From a checkpoint of a small image VAE: decoder norm batchnorm, decoder widths [32, 64, 128, 128].
Rows from block 4 of the encoder of a small image VAE, named by matrix and row number. Rows with one number belong to one neuron. Each number is 128 + 32 x the weight over its row's rms, rounded and kept within 0 to 255. All counts start at 0. Numbers have three digits each. After the name is the row's rms in percent of the matrix's.
After each neuron's rows are labels from the 100 images, of 14976, where the neuron reaches its highest value: "top examples" is what is common among them; "peak on" is the class under the peak. Only what is clearly more common there than usual is listed. The data: rendered dice on a table. In brackets: how many of the 100.
# fc1: MLP up (encoder.blocks.4.mlp.fc1.weight, 384x64), inputs 0-63
# fc2: MLP down (encoder.blocks.4.mlp.fc2.weight, 64x384, transposed), outputs 0-63

fc1.101 113:160118171149086119186111123112124152105166170121125150104178125091084071194108107125119094178121103137132108095163204123125123141148086101181104123146144129108155090185138137069061101162106138
fc2.101 066:112085089145095161116077100152136138156091128152111122122119086134106158098169112063123176120116113060147174167162058105157090069140187108139093113154106137135078168128149124165095138094176104
top examples: blue die (61); purple die (39)
peak on: die with three on top (34)

fc1.122 149:204141106133165084102136155092152140169144143116098086168165114147103185131187110127145121134144114137127062141123115184121106083150110124110155139113191114130068089116132053167074097084141114
fc2.122 108:086138143117055149140146100129081099074105132122139159083102120143170050130083130117125135136127156123118183093133146082120155184088164116129092115127085135129206168125166180111188139165114138
top examples: dice: three (61)
peak on: die with one on top (25)

fc1.69 126:119190148142072085129109141123098118100111145171143111141142127180111123172165092110067154090116175108161093111052145116112117152122156127107153230169124101106170099153142140125135138184082132
fc2.69 153:177115127155133096152174171132132161139138150112168101115121070112157154076052164112149119141108105140104156076123079171071125104105137178180189085112070113123078101127125110142129145072112147
top examples: red die (96)
peak on: die with one on top (40); die with two on top (37)

fc1.190 090:120119117133086166127134122124137147173085133077085166091101063124111138119118098154135117108120094179106115114127088142097149086128146086121049133079137079151081166156064204078107166137114111
fc2.190 098:085151180117146082118112134187155124141091082115092145104119131102115114123132125136109131177149158108122079163130110141151168107171185074110125089120132126210073159078091061139072160121161107
top examples: dice: three (61); red die (58)
peak on: die with two on top (38)

fc1.299 131:106167106109134076140128104148043089111150121171106100130179141087154157136164143112090169113154175089209095175109134097159134132143139117113108121101134129138194105104085088113182124170130078
fc2.299 124:162103136106125181072109125122201129114103117090166163107099083145089131133143137184183083152123110117087142105173108143100104092112160152134158112112179194162048128167103131135095182127120132
top examples: red die (47); black die (40)
peak on: die with one on top (35)

fc1.22 162:117121168137106177113102071123130091148132165101134130176159076154059103067096128096166120123107154114143089153103134157140101111117131071099082073160162138171118089208166135144082126100125098
fc2.22 129:207128107112091180169137099161124141156148159140127077131122152147117186200101147151097128156150126177090134133123114085125197127150102142134177180077125122151134187148144108080164098174146136
top examples: purple die (68)
peak on: die with one on top (38)

fc1.178 149:179176147149124154186174134178119089149138118123149110127111079129167118206130099125136171123157174073152104146121164185144133148142149105187129115161125151097167107182137185121161101118135062
fc2.178 106:118095132111128136098093139077152152129138164106141149110155162117090154031136177129165092147101094190107157116114081074116100085138071153097129145125135120185095135075110104145119151135140209
top examples: dice: three (62); black die (43)
peak on: die with six on top (30)

fc1.262 193:090151178156101111148222104060142147148155132074138132037183138113105106176130138106148137185131134122116129125158142150138147119147128142159129102168165099134079097143157106108079140157067137
fc2.262 160:123114085124169133145076136135078117142177151128129185177086129150125090078149092099154153081168149123212094150114140176159131155153126112121105100147114154106172148081104138224110123146128101
top examples: blue die (87)
peak on: die with one on top (46)

fc1.366 114:136125128121150149107114167110142147126155139120085086101180120127152112109133154034202119108107105127178183108219128176133100070148135134179176173162137130131121112127123138117137075120093165
fc2.366 111:094127120122060090114119089091093075115123102126136147115093119117088156153107117194071115111126129119073083127036114111129152158079134090064082080074119109099128129104126110104110153114142087
top examples: purple die (48); blue die (47)
peak on: die with one on top (35); die with three on top (29)

fc1.245 144:107150188204043142085109112135147127097163140069145144096118093092141145150184158092135101117089072147096101169108154139164139095100155129116136099189179146151138153130095113144155163118093117
fc2.245 157:165147132142091104167128137087157178110143173134115065156147162125155164149117147151106128162087208118099095152121136098126189066098109105158119115062154127157172068079095161126153155110099136
top examples: red die (96)
peak on: die with one on top (47)

fc1.204 149:096114128148168139126072163142132179089183119077157085055167102095134137164112121142103114145044168156128130150136146148121101153170083119093105165108123118099095110148171211097144094125130129
fc2.204 156:167170118075095125103121082105100115103073159132092158165096128175099081085119138173168129111171089115093126101141165137134149069132197133149107064104112147169159128087084059117127129136134145
top examples: blue die (71); purple die (39)
peak on: die with six on top (36)

fc1.10 119:119123130124109094116115197097081119076101094106112131110128180101167148087126046124140125097120133102146131083133171094116118119146045076173093161120120107109079110182163126149060126159105122
fc2.10 119:108135130107145143160119053136165140151150162148129137137133048132073121169110181147115101143138119142086102177132109164151164094099199175083135072140110148171174128087092131089173154098162119
top examples: blue die (52); black die (39)
peak on: die with six on top (46)

fc1.64 130:105123136111109090186124109127152105146152169119103172138079135151106162148132139057126124135179122100128135129070160114185102092118145126146127084181124103115017102078156087191136141143132137
fc2.64 112:157151111117141157062134120143087156080138096133157099125164091124163097124151107198131130136059135170132123145183115141077149170151137132098105185081144139145229138157120166074126118118118107
top examples: black die (54)
peak on: die with five on top (32); die with six on top (27)

fc1.323 191:126145159130141079090111182129128102176168104089143136116141104119132186189111127142150147192131139145124133162111134155189159095160116150103102130080164117103092115154061042106142104109057120
fc2.323 160:129167132107110181147128062118140095105125147149139104183159152127110120082160149118104138061108092152100097142182144124128086126163073105141199176133101112172105140104136179167153150161196085
top examples: black die (93)
peak on: die with five on top (31); die with six on top (26)